From a checkpoint of a small multi-label audio tagger: soap at rate 0.0035, trained on single English command words and digits, spoken by a formant synthesiser in many voices.
Rows from block 4, named by matrix and row number. Rows with one number belong to one attention dimension. Each number is 50 + 10 x the weight over its row's rms, rounded and kept within 0 to 99. All counts start at 0.
# q: attention query, key and value (stacked) (model.blocks.4.attn.qkv.weight, 384x128, the q third), inputs 0-127
# k: attention query, key and value (stacked) (model.blocks.4.attn.qkv.weight, 384x128, the k third), inputs 0-127
q.88:58 37 37 45 54 29 72 44 59 51 50 58 43 65 45 60 54 53 52 78 68 45 69 47 46 39 62 66 49 59 58 54 66 40 46 46 44 63 50 46 48 43 52 60 44 55 50 56 51 69 66 59 57 42 42 65 59 53 34 61 54 46 47 36 65 54 45 50 47 53 62 53 47 45 62 46 52 62 71 58 49 65 55 52 53 42 52 64 61 43 60 49 56 59 58 69 25 64 33 61 48 51 43 50 54 50 48 47 65 39 43 50 48 27 44 46 41 51 44 52 54 32 56 57 35 47 58 62
q.89:59 41 53 40 57 49 44 54 48 68 36 41 39 58 53 46 38 64 53 31 43 47 56 61 54 45 48 63 48 49 66 44 68 36 65 58 54 48 57 39 64 60 57 45 52 62 59 49 53 51 52 33 73 54 52 45 57 57 40 61 62 31 57 53 62 37 73 52 59 56 47 48 51 42 41 56 45 40 48 58 43 30 63 63 26 71 67 56 47 55 63 44 46 58 46 67 52 50 45 56 43 35 44 71 66 59 52 48 57 55 61 61 43 71 48 60 53 32 49 46 51 44 54 46 54 52 58 58
q.90:52 58 45 41 42 36 55 50 58 59 43 59 46 54 57 54 60 61 43 50 43 37 51 36 43 45 30 42 51 36 74 44 45 57 52 60 49 45 37 40 56 43 46 47 52 51 56 50 31 43 55 49 48 58 43 45 51 33 48 69 60 28 64 57 46 72 45 50 43 39 44 40 54 50 61 63 39 55 66 75 44 55 47 59 42 57 60 49 34 35 48 53 44 54 32 66 48 38 45 50 36 58 44 42 49 46 46 63 76 46 35 50 56 48 37 21 52 62 43 58 62 50 32 43 46 52 43 55
q.91:61 62 72 55 53 53 48 59 58 32 46 56 46 39 57 53 58 53 50 45 48 69 45 42 53 61 31 46 49 48 63 50 61 61 55 42 57 40 56 43 67 26 49 36 49 59 41 43 46 40 39 62 43 46 58 65 29 55 59 55 57 49 54 55 33 49 43 37 44 64 49 51 53 55 46 47 73 52 51 60 67 53 43 39 47 54 45 56 41 51 35 53 47 37 41 48 52 67 46 50 78 58 58 43 56 36 57 49 51 56 69 44 31 67 53 63 64 68 57 49 78 43 51 52 41 46 49 53
q.92:35 31 50 71 57 56 52 50 44 59 60 44 48 47 47 48 56 50 51 49 63 49 48 40 52 41 67 44 44 76 47 48 47 27 53 42 37 66 52 31 59 49 64 55 52 36 50 67 52 44 38 71 57 41 51 61 50 40 56 48 48 61 43 54 39 72 58 42 61 45 68 57 52 33 49 51 67 54 50 60 43 43 60 41 65 54 34 56 62 54 52 54 43 44 44 67 52 56 65 47 48 37 63 22 51 66 58 42 40 52 52 64 48 59 57 63 39 63 44 63 52 55 45 42 44 40 54 39
q.93:40 28 48 58 47 46 56 64 48 43 47 52 51 66 53 66 48 47 64 59 49 41 36 52 57 50 58 63 49 62 54 59 50 37 62 49 54 64 58 38 66 41 49 56 61 56 34 32 42 31 55 37 72 58 66 37 40 36 59 55 37 35 54 45 41 53 61 53 55 40 49 56 44 57 57 57 56 64 50 52 56 66 39 56 54 39 34 60 47 51 54 52 46 38 42 48 52 42 54 45 63 46 20 59 52 61 37 42 58 40 51 59 64 65 51 68 51 32 46 49 49 36 64 56 49 61 70 53
q.94:47 53 54 42 43 35 51 60 58 56 40 85 43 67 42 43 51 39 66 54 45 53 73 44 46 41 41 47 52 65 59 56 60 52 60 72 36 43 39 51 58 38 45 57 54 44 55 59 64 43 60 47 53 58 56 50 48 38 56 58 48 55 59 55 50 42 43 50 49 41 41 36 53 46 37 68 32 51 59 63 55 57 46 56 46 44 43 51 39 55 39 43 40 37 46 47 51 56 64 64 67 58 47 44 49 43 37 55 48 63 54 51 35 32 50 67 70 23 54 67 38 39 49 63 35 46 43 52
q.95:63 52 49 50 43 58 33 41 45 64 56 60 57 48 45 54 63 70 36 53 38 60 37 46 67 59 53 27 43 43 60 54 45 57 48 64 54 58 63 55 64 48 31 54 31 49 57 57 45 35 40 57 38 45 39 60 53 47 45 42 45 64 58 44 68 56 53 41 52 66 60 49 51 54 51 40 52 44 49 78 38 54 48 56 54 48 60 37 53 43 61 58 52 38 61 51 41 48 70 54 61 55 47 49 45 50 43 56 70 53 55 55 74 66 41 62 25 50 52 53 55 46 45 31 41 51 47 68
q.96:56 57 50 51 45 68 72 47 45 53 37 46 56 44 57 61 59 47 61 35 59 45 49 49 59 30 58 44 31 50 47 42 55 62 48 51 56 55 46 51 59 45 54 43 52 43 40 43 57 48 44 59 41 45 51 34 35 40 60 51 48 39 57 49 54 43 50 53 53 45 36 48 39 51 46 36 53 56 38 69 59 76 44 29 43 43 44 35 59 51 36 38 71 51 64 49 58 62 34 48 68 67 36 45 49 22 54 56 55 34 34 44 50 40 51 39 49 60 53 43 44 66 51 31 61 53 67 58
q.97:41 60 73 49 56 54 44 45 48 50 58 51 44 48 63 39 61 32 54 49 34 46 26 33 55 41 50 45 49 39 59 47 56 55 37 59 37 57 61 41 62 47 55 55 54 54 58 48 37 62 46 43 48 57 53 26 44 72 41 54 59 49 46 31 55 49 41 42 33 51 45 45 30 60 58 42 54 40 49 49 37 45 45 44 54 40 62 37 51 60 45 74 43 28 56 54 61 64 51 52 38 54 58 44 52 59 62 69 23 56 28 46 42 63 49 45 54 54 50 58 55 64 46 49 65 56 44 45
q.98:41 59 53 42 60 48 33 37 56 53 48 30 56 46 71 46 64 45 42 45 65 57 56 47 54 59 49 51 59 58 44 38 42 49 73 41 53 47 67 60 46 60 52 46 66 41 47 49 51 53 49 28 57 54 33 68 47 38 56 70 52 62 63 40 59 68 35 52 44 53 51 41 62 35 31 40 31 46 37 54 34 53 56 54 41 49 47 56 49 49 35 64 57 32 48 50 59 40 47 54 27 51 65 45 38 49 46 45 36 39 60 46 43 39 52 41 54 52 60 55 43 61 53 43 75 49 48 53
q.99:49 46 47 49 42 54 37 70 49 47 52 65 58 38 39 44 54 55 36 46 61 51 39 35 53 57 55 68 38 55 55 50 49 42 57 57 72 51 34 63 48 37 31 44 46 48 50 65 71 44 54 39 60 63 53 50 57 33 37 54 58 41 40 61 56 44 59 39 61 47 39 35 47 33 52 49 43 54 56 37 49 64 44 54 50 70 44 48 21 48 61 49 48 59 59 73 65 47 58 45 46 45 35 64 53 73 36 42 54 40 47 66 60 49 66 59 51 50 65 56 44 51 44 55 51 48 39 47
q.100:51 55 39 46 51 57 57 61 46 55 56 38 55 31 51 59 52 47 48 45 56 48 56 60 67 69 51 32 81 48 27 48 48 48 48 66 57 72 45 54 34 53 53 48 67 49 52 60 60 39 48 54 68 38 55 59 48 50 31 42 50 67 43 46 44 41 43 36 41 63 41 48 49 67 63 40 54 66 37 57 41 42 45 56 50 49 45 47 59 53 51 47 43 68 28 55 53 49 45 45 44 37 66 61 55 55 51 61 50 52 58 38 57 41 52 67 45 29 38 55 59 54 58 57 62 64 45 30
q.101:58 36 48 63 53 38 52 49 35 47 35 53 52 38 52 53 61 46 59 62 53 57 68 74 41 47 73 50 33 54 30 42 47 44 52 44 43 53 48 43 46 55 64 41 41 66 34 60 52 26 68 51 56 46 39 44 47 37 45 39 43 34 52 56 44 50 61 47 47 35 62 45 36 66 42 52 51 70 38 55 42 56 43 41 45 54 41 54 25 63 64 46 56 62 42 59 44 39 38 57 48 30 55 51 47 66 52 44 49 47 54 52 57 54 51 56 40 46 63 46 23 51 45 54 57 61 60 46
q.102:46 55 58 33 56 46 58 44 57 64 35 44 46 41 41 48 43 39 59 52 58 46 44 53 50 39 44 51 24 55 55 34 60 55 56 53 32 65 51 53 39 55 43 51 55 53 40 37 46 35 49 56 42 55 43 59 41 53 51 26 44 65 42 36 55 59 47 55 50 60 35 48 44 30 41 46 42 44 43 40 55 67 59 45 54 38 52 78 48 43 68 29 34 53 29 59 59 36 46 39 42 42 49 41 34 35 34 43 50 30 63 51 40 54 52 49 54 66 44 43 53 62 44 47 34 59 49 51
q.103:50 47 45 45 38 60 47 45 48 44 59 56 63 30 36 77 56 53 60 33 56 58 34 35 51 41 53 55 51 64 58 54 36 55 33 51 42 54 41 47 43 43 52 59 46 47 62 59 55 32 50 44 32 51 61 66 59 56 39 51 47 46 49 56 56 45 63 55 52 49 35 58 60 70 51 75 35 43 37 40 35 51 35 50 60 45 57 48 55 47 48 53 55 74 68 37 57 48 55 59 48 58 54 56 50 47 34 52 34 56 76 42 65 47 52 52 45 30 46 51 50 48 49 56 72 48 54 62
q.104:46 32 57 53 60 48 44 51 53 33 53 56 60 55 54 57 66 60 37 55 47 44 62 53 47 36 67 58 37 39 28 47 34 57 40 72 30 65 53 52 60 52 67 57 56 44 53 43 41 68 52 41 59 50 55 61 52 66 51 53 41 45 56 42 43 52 36 40 50 41 58 50 48 48 45 64 55 39 42 34 51 50 52 32 30 40 54 40 55 38 36 57 60 46 40 64 43 74 71 45 37 52 64 55 65 42 63 52 56 66 43 50 49 40 48 44 54 46 35 48 59 68 46 42 45 54 64 50
q.105:72 50 73 54 47 65 26 23 51 56 51 45 64 45 53 71 48 49 54 52 48 56 38 43 32 46 25 53 45 56 58 41 45 59 53 46 58 58 48 55 44 48 55 52 65 62 49 47 45 42 39 35 44 44 46 53 50 58 63 47 38 58 41 36 49 60 42 62 43 64 49 56 49 61 44 44 63 49 67 51 48 47 39 50 53 55 50 53 51 64 33 53 58 32 42 36 57 55 50 51 41 43 49 44 41 32 71 57 43 58 54 39 72 55 64 33 56 39 44 60 65 42 48 40 55 47 63 37
q.106:58 50 52 36 40 46 50 52 34 58 46 26 46 43 46 56 41 50 48 65 65 33 52 44 51 56 57 60 76 59 53 49 50 53 48 59 61 49 51 41 43 50 52 39 36 45 27 57 49 55 55 48 26 56 48 20 54 43 44 33 79 27 40 50 42 56 55 44 44 58 45 55 52 45 67 35 52 61 44 50 60 50 55 55 47 51 58 59 41 35 43 57 46 55 44 51 46 64 53 60 44 53 52 61 58 57 49 59 50 36 54 28 47 26 36 40 50 47 69 57 50 34 50 48 54 57 48 51
q.107:62 62 54 51 42 48 69 54 55 49 26 57 54 43 64 41 48 37 25 31 43 44 50 68 63 50 34 72 55 49 65 58 61 40 42 39 63 38 61 55 50 44 55 62 55 73 47 52 58 51 44 35 48 49 49 51 61 57 58 56 52 47 47 40 43 71 46 60 46 50 53 56 50 47 39 41 35 39 35 49 64 45 65 39 61 35 48 47 60 43 29 49 59 52 59 35 55 56 53 47 58 45 52 53 45 23 63 57 61 53 43 55 40 56 51 55 53 71 42 40 68 55 49 57 55 41 51 51
q.108:32 41 40 60 48 50 35 39 55 50 65 72 41 60 56 49 55 47 47 43 50 56 32 51 62 53 54 41 43 47 65 59 49 39 37 24 61 27 50 62 45 54 62 68 71 47 41 52 44 63 43 54 35 51 57 61 40 60 49 65 42 47 54 44 39 57 49 60 39 63 50 66 46 44 40 45 45 46 60 27 41 49 53 57 33 49 55 63 48 39 47 48 58 39 62 51 35 41 55 45 46 73 50 43 51 35 47 45 65 50 44 51 60 46 39 40 31 59 48 55 60 46 49 53 54 34 69 50
q.109:42 65 56 58 53 41 56 63 37 60 37 46 55 61 52 51 62 47 42 55 44 55 50 51 44 42 48 54 22 54 51 64 57 49 66 28 57 40 55 50 41 34 55 48 43 52 42 53 61 73 61 68 56 58 49 45 54 48 59 38 28 67 38 57 61 49 34 53 58 34 54 51 36 60 47 36 44 57 52 59 55 44 45 50 38 46 48 36 52 45 64 63 52 51 49 55 40 55 41 63 54 42 54 42 45 88 51 45 49 43 52 48 54 21 44 41 54 47 55 71 46 48 39 56 45 38 52 54
q.110:57 31 51 50 50 51 51 49 54 47 41 48 59 46 44 48 27 53 42 29 47 57 34 32 38 48 44 52 63 39 53 57 29 48 56 69 54 44 62 50 56 41 57 46 67 52 66 48 39 41 49 50 31 51 41 48 72 63 59 47 66 36 67 38 59 42 35 39 45 46 48 62 52 63 58 49 58 39 44 45 48 36 53 55 52 46 51 49 57 46 33 47 53 46 36 59 34 64 53 43 58 44 59 61 44 49 67 58 35 46 33 56 59 36 48 53 63 33 33 34 51 62 45 52 62 65 36 54
q.111:46 49 56 45 45 59 59 46 47 52 49 55 72 58 40 49 51 55 39 53 51 69 40 40 52 35 40 47 79 41 70 58 44 38 31 47 56 52 56 42 44 56 54 52 48 61 74 51 37 47 45 40 29 32 57 66 52 58 52 68 48 52 53 61 73 46 38 59 46 61 52 54 25 42 49 71 57 46 52 40 49 43 52 39 57 46 72 55 55 52 58 61 59 55 38 47 54 58 66 43 48 64 57 42 45 51 55 50 64 50 61 53 65 56 47 61 41 39 42 43 59 37 44 41 50 61 41 60
q.112:60 42 67 42 47 40 66 70 49 57 42 56 37 46 53 40 51 58 55 63 22 49 51 45 44 47 62 50 28 45 41 40 62 52 47 33 52 51 58 39 52 37 60 34 38 49 53 45 43 44 58 57 59 59 38 52 49 52 33 50 48 56 50 50 45 72 52 38 48 56 61 42 62 48 43 64 53 62 51 71 55 64 50 57 41 53 57 47 43 50 61 57 50 46 43 32 56 40 47 59 54 48 46 54 65 58 57 50 46 55 35 45 74 57 54 45 53 34 44 44 79 42 54 43 21 53 62 39
q.113:52 41 40 44 52 39 33 49 56 40 33 47 62 52 66 35 68 63 52 41 55 36 48 43 48 55 59 30 57 52 45 32 49 69 46 25 50 40 67 56 40 50 50 44 48 47 64 59 47 43 52 61 49 37 53 42 44 49 51 46 44 32 35 49 52 54 32 48 44 45 44 58 59 52 42 67 60 44 51 33 64 55 42 34 51 53 55 41 43 47 61 74 45 50 44 55 46 47 68 49 56 46 47 68 45 56 52 50 20 57 55 45 35 49 59 75 46 41 62 54 45 50 51 57 49 42 30 57
q.114:52 61 57 47 51 65 35 64 41 66 53 55 70 41 51 64 43 58 48 46 41 25 53 51 35 49 45 62 45 76 55 67 62 44 40 64 46 60 49 43 51 40 37 61 53 49 44 57 60 40 51 53 32 49 43 47 45 40 55 40 51 58 45 43 58 62 43 44 53 55 57 51 49 54 55 70 44 52 39 48 43 57 65 65 54 53 54 47 50 36 55 44 47 63 59 48 47 28 59 54 43 37 52 60 64 70 40 30 70 50 39 52 39 63 54 39 45 49 73 69 59 60 47 38 33 45 48 54
k.88:58 50 57 49 47 37 33 65 57 45 36 56 52 56 37 36 41 38 29 57 51 45 64 50 44 54 38 66 62 62 30 49 44 37 55 33 42 71 56 58 53 52 72 43 64 53 52 50 63 42 67 42 66 53 50 41 61 56 41 61 59 49 66 56 41 51 34 44 48 43 42 51 50 59 61 48 41 56 53 52 54 51 53 40 32 47 53 67 57 48 41 57 43 49 52 62 61 44 35 47 50 57 58 35 62 56 50 75 65 62 55 44 47 56 42 48 45 55 25 54 65 56 52 63 42 49 68 56
k.89:58 37 51 63 44 62 52 59 60 54 49 39 48 52 53 44 50 38 55 57 52 35 46 45 51 54 57 60 35 77 40 54 55 44 44 61 46 57 62 69 37 55 64 49 49 51 62 51 54 54 39 51 42 33 63 46 53 56 39 57 58 51 60 42 54 28 52 55 64 47 60 51 42 73 56 40 47 45 54 40 69 62 60 58 37 43 52 44 23 50 49 52 58 35 63 50 49 69 40 46 25 40 59 22 53 53 44 50 72 55 57 37 48 44 55 42 48 63 35 48 46 58 58 44 52 55 36 41
k.90:52 48 50 49 62 50 57 55 53 48 38 58 66 52 51 39 53 45 58 48 56 45 36 54 43 44 44 50 62 49 52 44 73 48 52 39 26 29 40 54 46 46 48 45 56 48 56 64 54 41 32 41 36 56 65 55 52 58 63 71 41 52 51 63 52 56 42 57 43 49 53 35 29 71 44 59 69 40 62 64 48 58 47 48 44 39 41 54 41 44 47 41 41 61 43 43 48 47 38 50 42 76 50 48 32 33 44 51 54 52 40 60 63 56 31 67 40 56 21 31 45 56 49 58 51 43 51 56
k.91:57 57 39 46 53 58 48 43 46 37 43 36 64 45 34 44 54 47 39 55 25 56 38 33 42 55 44 55 57 54 66 62 35 50 32 54 59 45 48 43 43 52 69 52 47 48 62 65 50 38 46 47 44 58 68 58 42 42 42 47 55 46 50 51 70 69 36 66 59 63 35 58 39 42 69 48 45 42 37 47 41 53 60 50 57 42 58 49 50 44 41 48 66 51 68 58 45 40 46 50 26 53 38 37 35 56 45 36 39 53 52 57 46 49 38 17 53 45 60 44 42 56 45 53 38 47 50 60
k.92:47 67 49 45 45 50 57 62 40 52 56 35 52 48 58 57 49 73 49 45 48 41 61 66 57 71 46 64 62 32 62 60 47 46 63 76 51 59 52 43 33 46 53 33 56 40 55 33 59 54 47 37 46 45 58 58 59 48 62 72 55 48 56 52 45 58 56 43 70 56 56 56 62 38 53 56 42 40 57 37 46 44 54 59 54 43 41 53 53 37 51 53 51 58 67 46 43 30 49 42 60 60 46 58 33 53 43 48 48 57 25 53 42 69 46 44 61 77 60 55 41 41 46 40 55 58 60 57
k.93:47 53 47 45 55 54 52 46 36 52 65 62 44 45 51 61 55 55 47 41 47 54 43 32 51 60 50 62 47 44 52 43 50 35 39 39 56 52 44 55 36 72 64 46 65 42 61 67 36 50 55 32 60 58 36 51 45 49 41 53 71 47 53 35 40 63 36 48 48 48 53 52 54 40 75 53 43 54 38 34 55 55 67 60 44 46 41 74 69 49 29 52 58 77 41 58 48 42 37 54 46 59 47 24 55 43 68 50 53 57 38 60 40 57 54 45 31 44 47 53 58 40 47 56 60 52 52 47
k.94:66 36 33 46 50 43 59 48 37 61 44 44 50 59 44 27 52 57 39 58 36 62 37 56 22 40 64 46 47 56 53 48 46 51 38 42 46 46 72 36 42 54 57 41 58 40 57 47 40 52 50 56 59 57 53 65 50 61 47 57 52 63 45 54 61 52 53 62 29 31 44 46 42 67 56 54 52 55 46 65 49 39 52 43 48 53 63 51 58 40 36 36 58 61 62 49 58 46 43 60 44 60 58 56 49 41 60 51 51 36 50 45 52 41 40 81 65 59 36 67 42 47 34 51 66 43 65 57
k.95:50 41 59 51 46 66 52 36 41 30 40 37 58 29 41 41 61 61 34 42 52 54 39 51 49 32 78 44 49 57 55 45 50 54 59 50 31 52 39 45 44 41 52 70 61 58 47 42 50 50 42 46 47 59 59 62 56 44 65 77 40 62 49 50 50 43 69 42 38 55 35 44 44 56 40 36 41 33 60 52 43 50 31 69 39 39 47 36 49 59 54 52 53 57 59 40 41 46 59 70 53 60 55 53 56 64 53 45 55 44 51 46 69 55 41 41 57 41 42 47 55 49 57 44 38 33 50 53
k.96:52 51 34 44 68 49 61 47 52 48 59 47 52 53 36 51 53 48 55 51 38 49 45 45 55 58 44 39 32 43 48 64 53 42 46 43 68 64 62 53 49 52 58 47 44 50 55 56 76 63 74 50 40 46 30 53 61 49 56 32 46 54 63 44 44 58 58 55 68 52 38 55 60 50 44 61 61 36 52 37 46 46 51 38 39 52 72 36 55 54 44 45 63 40 43 27 52 49 72 59 52 37 41 47 64 60 44 58 66 50 52 75 59 46 61 42 62 37 46 40 61 52 60 54 56 74 58 52
k.97:53 56 46 54 51 53 56 50 60 43 39 55 60 55 49 54 44 58 56 46 41 50 46 40 45 30 65 68 48 63 61 41 58 62 57 50 52 75 58 59 48 61 47 47 70 47 41 47 51 26 61 59 47 48 44 57 55 37 63 62 48 42 65 59 48 66 46 63 60 46 68 34 56 72 56 56 66 45 53 41 42 56 60 59 60 46 42 43 25 32 64 49 60 69 53 55 47 59 57 52 50 46 52 40 60 60 32 29 46 55 51 65 56 70 39 52 53 50 32 52 63 53 40 59 47 42 43 59
k.98:58 53 40 59 56 50 47 47 62 35 58 52 49 28 44 53 58 53 41 59 42 53 52 55 42 42 41 42 50 38 44 45 41 47 45 52 49 63 49 59 52 29 71 65 26 37 43 34 54 43 68 50 54 51 40 31 52 35 65 48 43 79 43 47 50 57 47 58 54 40 59 45 56 57 47 66 68 53 47 59 47 43 59 62 57 72 67 62 50 58 55 52 51 57 37 74 52 52 59 51 50 47 55 40 40 42 58 53 59 53 61 53 69 38 46 55 77 53 51 47 43 45 30 54 51 59 46 45
k.99:57 19 65 60 75 45 37 48 53 46 45 53 58 49 59 48 55 44 48 47 46 51 32 35 51 51 52 53 67 30 46 60 58 43 37 46 38 30 53 58 41 38 64 50 42 54 45 53 37 60 53 50 52 34 60 64 37 48 58 30 59 49 47 35 60 64 39 51 55 56 46 39 67 63 32 41 59 45 57 48 51 61 35 49 55 36 47 48 58 64 41 42 55 51 32 31 45 69 53 57 51 48 48 51 52 51 69 44 46 45 72 44 59 62 52 56 42 44 62 41 45 59 42 48 40 62 52 56
k.100:41 34 67 52 36 57 49 65 52 48 68 45 34 34 62 73 42 54 40 52 44 51 41 60 46 53 48 73 64 50 51 54 51 52 37 44 65 54 42 52 46 51 45 57 36 42 72 36 49 57 40 55 68 49 40 55 50 64 56 53 51 24 57 56 28 65 53 42 44 40 62 53 51 39 59 57 45 28 56 48 58 40 40 50 59 57 44 51 30 39 38 46 46 50 37 39 44 61 51 47 52 39 51 53 61 61 56 43 78 44 62 52 60 45 52 61 58 51 56 48 39 50 44 36 34 54 45 54
k.101:55 58 66 47 67 28 28 45 57 45 55 41 43 32 55 51 55 55 60 41 56 41 47 44 54 66 45 75 52 51 39 62 64 59 51 28 58 46 49 46 68 40 37 68 50 44 46 51 51 59 64 43 48 53 46 45 38 52 47 54 63 55 55 50 42 66 54 57 61 37 53 53 51 38 61 40 39 68 44 51 76 48 57 64 42 23 53 55 58 31 57 36 48 43 44 60 54 41 40 60 52 58 59 52 54 40 49 63 64 50 51 32 49 53 52 46 59 59 60 58 40 54 36 47 61 59 42 39
k.102:59 55 64 67 50 56 43 46 47 36 47 59 43 42 50 49 57 61 52 54 52 54 64 54 46 61 62 50 55 46 61 38 52 36 40 58 38 57 50 57 54 37 56 53 62 47 47 33 49 51 47 66 63 57 30 60 52 55 52 55 42 50 43 56 34 52 57 50 43 51 59 61 60 52 25 47 34 47 53 57 40 49 59 50 28 59 54 45 67 57 37 75 56 37 32 56 46 50 40 41 15 51 46 60 47 48 61 55 34 55 74 50 30 48 52 40 50 46 69 49 43 60 49 61 41 49 70 51
k.103:51 52 51 60 61 65 50 32 54 49 59 42 54 61 55 52 48 55 56 53 61 51 37 38 41 39 48 62 33 34 40 43 61 37 71 45 58 50 62 46 35 25 37 68 52 56 47 65 56 48 44 50 56 49 45 35 46 62 41 54 36 43 43 41 49 56 50 51 55 63 62 52 49 53 57 47 60 52 43 61 55 57 57 54 56 49 32 45 65 54 44 28 55 61 55 57 59 42 45 70 63 33 48 37 47 42 44 50 57 48 64 63 61 56 45 69 40 32 37 52 71 71 59 36 65 50 51 49
k.104:51 45 53 41 59 51 42 41 40 33 46 73 41 55 61 66 42 58 62 31 51 61 63 65 34 54 47 49 43 36 60 46 50 42 40 41 58 34 51 63 48 49 41 33 52 56 47 36 44 35 51 44 33 43 43 57 54 72 70 54 46 31 69 50 53 63 35 62 58 52 50 41 48 49 51 40 34 39 56 58 54 47 62 61 55 68 48 40 27 46 65 56 50 58 48 44 53 47 53 57 76 39 45 48 52 40 43 54 41 63 46 47 64 42 40 58 53 52 53 58 51 31 60 61 55 45 59 59
k.105:34 54 39 54 48 49 45 37 57 31 54 49 46 41 38 47 49 70 34 49 60 53 41 45 51 45 50 43 58 46 56 58 40 59 56 58 67 61 56 53 42 54 53 48 40 53 41 68 58 54 62 66 36 50 46 54 64 57 53 36 45 41 61 49 57 49 49 57 62 36 37 54 58 62 36 59 52 59 53 58 40 55 32 64 62 49 28 75 58 41 57 31 52 49 45 61 48 38 32 49 46 33 41 55 51 60 38 50 63 54 20 61 52 40 46 50 30 36 57 44 42 55 48 43 43 61 67 60
k.106:48 49 55 55 46 46 46 60 50 43 46 30 56 53 48 39 37 47 29 51 30 66 38 46 54 43 51 56 45 42 42 55 49 53 51 27 48 55 60 56 79 60 38 52 29 52 50 43 55 48 51 59 68 55 44 51 45 47 46 51 35 44 45 45 42 66 61 48 31 53 47 51 69 66 55 49 48 66 42 46 57 56 54 57 46 54 32 40 60 43 48 51 37 62 49 59 70 47 51 48 52 77 56 46 37 43 51 53 72 52 81 54 48 43 48 39 56 68 59 32 53 58 43 48 49 46 54 65
k.107:32 48 43 63 32 53 33 35 65 51 55 48 65 53 46 67 55 55 51 52 46 54 47 62 33 38 47 52 42 57 48 49 52 45 49 46 45 42 43 45 61 47 45 51 25 46 50 70 36 41 41 50 51 56 55 63 46 38 57 50 42 53 43 56 57 50 54 43 44 39 41 51 52 38 50 56 50 53 60 50 34 46 53 47 26 56 48 35 45 50 50 48 45 60 40 67 41 41 57 50 53 37 36 48 41 43 62 37 75 57 46 57 64 56 37 42 40 38 65 78 39 72 41 50 59 72 35 64
k.108:47 54 31 47 45 43 56 69 51 57 48 48 40 67 43 45 52 54 60 41 42 61 43 22 22 52 49 56 69 55 45 50 56 55 52 61 35 72 45 40 49 37 49 54 38 44 53 50 53 37 37 37 39 51 52 44 60 34 71 45 44 59 55 47 51 49 58 45 57 74 45 54 51 61 43 39 66 56 47 54 43 60 38 56 51 69 41 42 45 38 40 61 55 52 44 47 36 56 46 51 50 43 51 21 64 55 49 49 34 47 37 51 54 56 51 45 55 30 64 66 53 59 57 66 53 35 56 49
k.109:52 57 53 34 62 39 68 36 52 58 50 36 61 52 40 54 39 55 71 35 58 58 64 48 75 51 42 49 43 56 44 37 45 63 49 47 60 48 33 54 69 60 55 64 53 50 50 45 47 43 66 36 56 65 53 61 43 55 37 59 63 44 56 41 47 48 55 38 49 63 36 60 60 48 44 43 40 70 31 55 57 21 40 58 46 53 60 54 68 58 65 62 50 47 43 43 49 57 49 44 54 32 68 50 70 58 55 53 54 60 58 44 48 56 38 50 49 47 50 48 65 44 65 48 56 44 56 59
k.110:39 46 40 68 53 60 66 60 55 46 59 29 37 42 63 55 45 38 56 42 58 49 30 46 48 49 63 54 61 59 54 45 58 43 58 42 60 58 61 48 57 39 34 66 42 56 51 49 63 44 44 54 50 54 42 56 47 38 49 53 51 53 49 42 53 57 35 55 33 53 57 21 39 46 38 47 51 57 48 35 64 47 36 56 50 55 40 46 46 42 55 39 38 60 56 56 49 44 40 56 43 40 22 77 25 54 38 62 58 54 50 56 56 48 56 17 53 46 39 51 53 57 42 39 49 44 39 47
k.111:53 67 29 50 61 57 60 47 41 62 57 41 56 50 45 52 60 40 38 40 55 59 58 49 60 45 40 67 53 61 60 51 56 50 53 58 45 52 41 43 72 45 50 50 53 67 42 53 50 51 59 60 51 57 35 32 28 36 54 44 49 51 51 55 50 45 51 57 60 57 44 29 41 50 56 40 49 42 49 53 23 49 46 65 56 39 28 43 62 41 35 41 59 75 36 47 61 41 74 65 57 53 52 61 30 48 48 47 55 53 53 57 52 42 41 47 51 42 55 64 51 48 57 44 28 54 60 32
k.112:62 53 49 52 60 39 53 58 62 36 46 43 63 64 51 51 45 48 43 40 52 59 48 40 42 60 38 43 42 49 77 42 48 30 40 45 67 61 49 45 49 64 57 53 70 54 43 33 45 43 35 50 43 54 52 51 47 56 45 62 64 32 57 49 66 41 43 60 57 60 21 36 27 49 50 51 37 41 44 66 55 57 49 52 59 60 53 29 62 38 70 49 50 49 62 54 38 48 52 54 55 60 51 45 42 40 57 59 54 51 43 50 51 58 43 39 33 64 44 33 43 40 41 65 60 34 44 52
k.113:35 43 49 47 36 47 45 76 43 48 44 47 62 46 46 35 51 51 61 56 50 58 51 56 61 43 46 40 50 51 52 60 58 46 58 58 28 35 60 53 68 47 36 45 53 53 24 61 49 54 47 43 44 54 38 49 29 47 50 48 57 43 54 52 47 46 31 78 43 57 51 49 54 49 48 24 62 55 53 40 58 50 47 61 53 68 41 39 51 43 62 51 45 70 55 26 53 32 54 49 67 53 49 49 77 51 52 45 70 44 47 48 57 54 51 34 54 67 50 57 52 38 63 48 48 51 39 55
k.114:52 58 55 52 56 58 64 47 48 52 31 38 49 63 53 43 66 51 34 63 49 60 43 67 60 47 49 65 41 43 64 63 41 59 50 36 65 33 45 43 47 59 69 63 43 52 45 36 40 57 48 40 48 42 74 54 51 54 54 57 49 48 30 46 50 47 40 48 41 59 36 39 61 45 51 41 57 67 47 51 41 56 38 48 56 35 49 73 68 54 47 51 37 57 43 58 35 42 37 57 50 42 51 42 45 61 49 41 31 54 60 38 56 44 57 34 31 42 44 53 43 56 63 38 54 53 76 46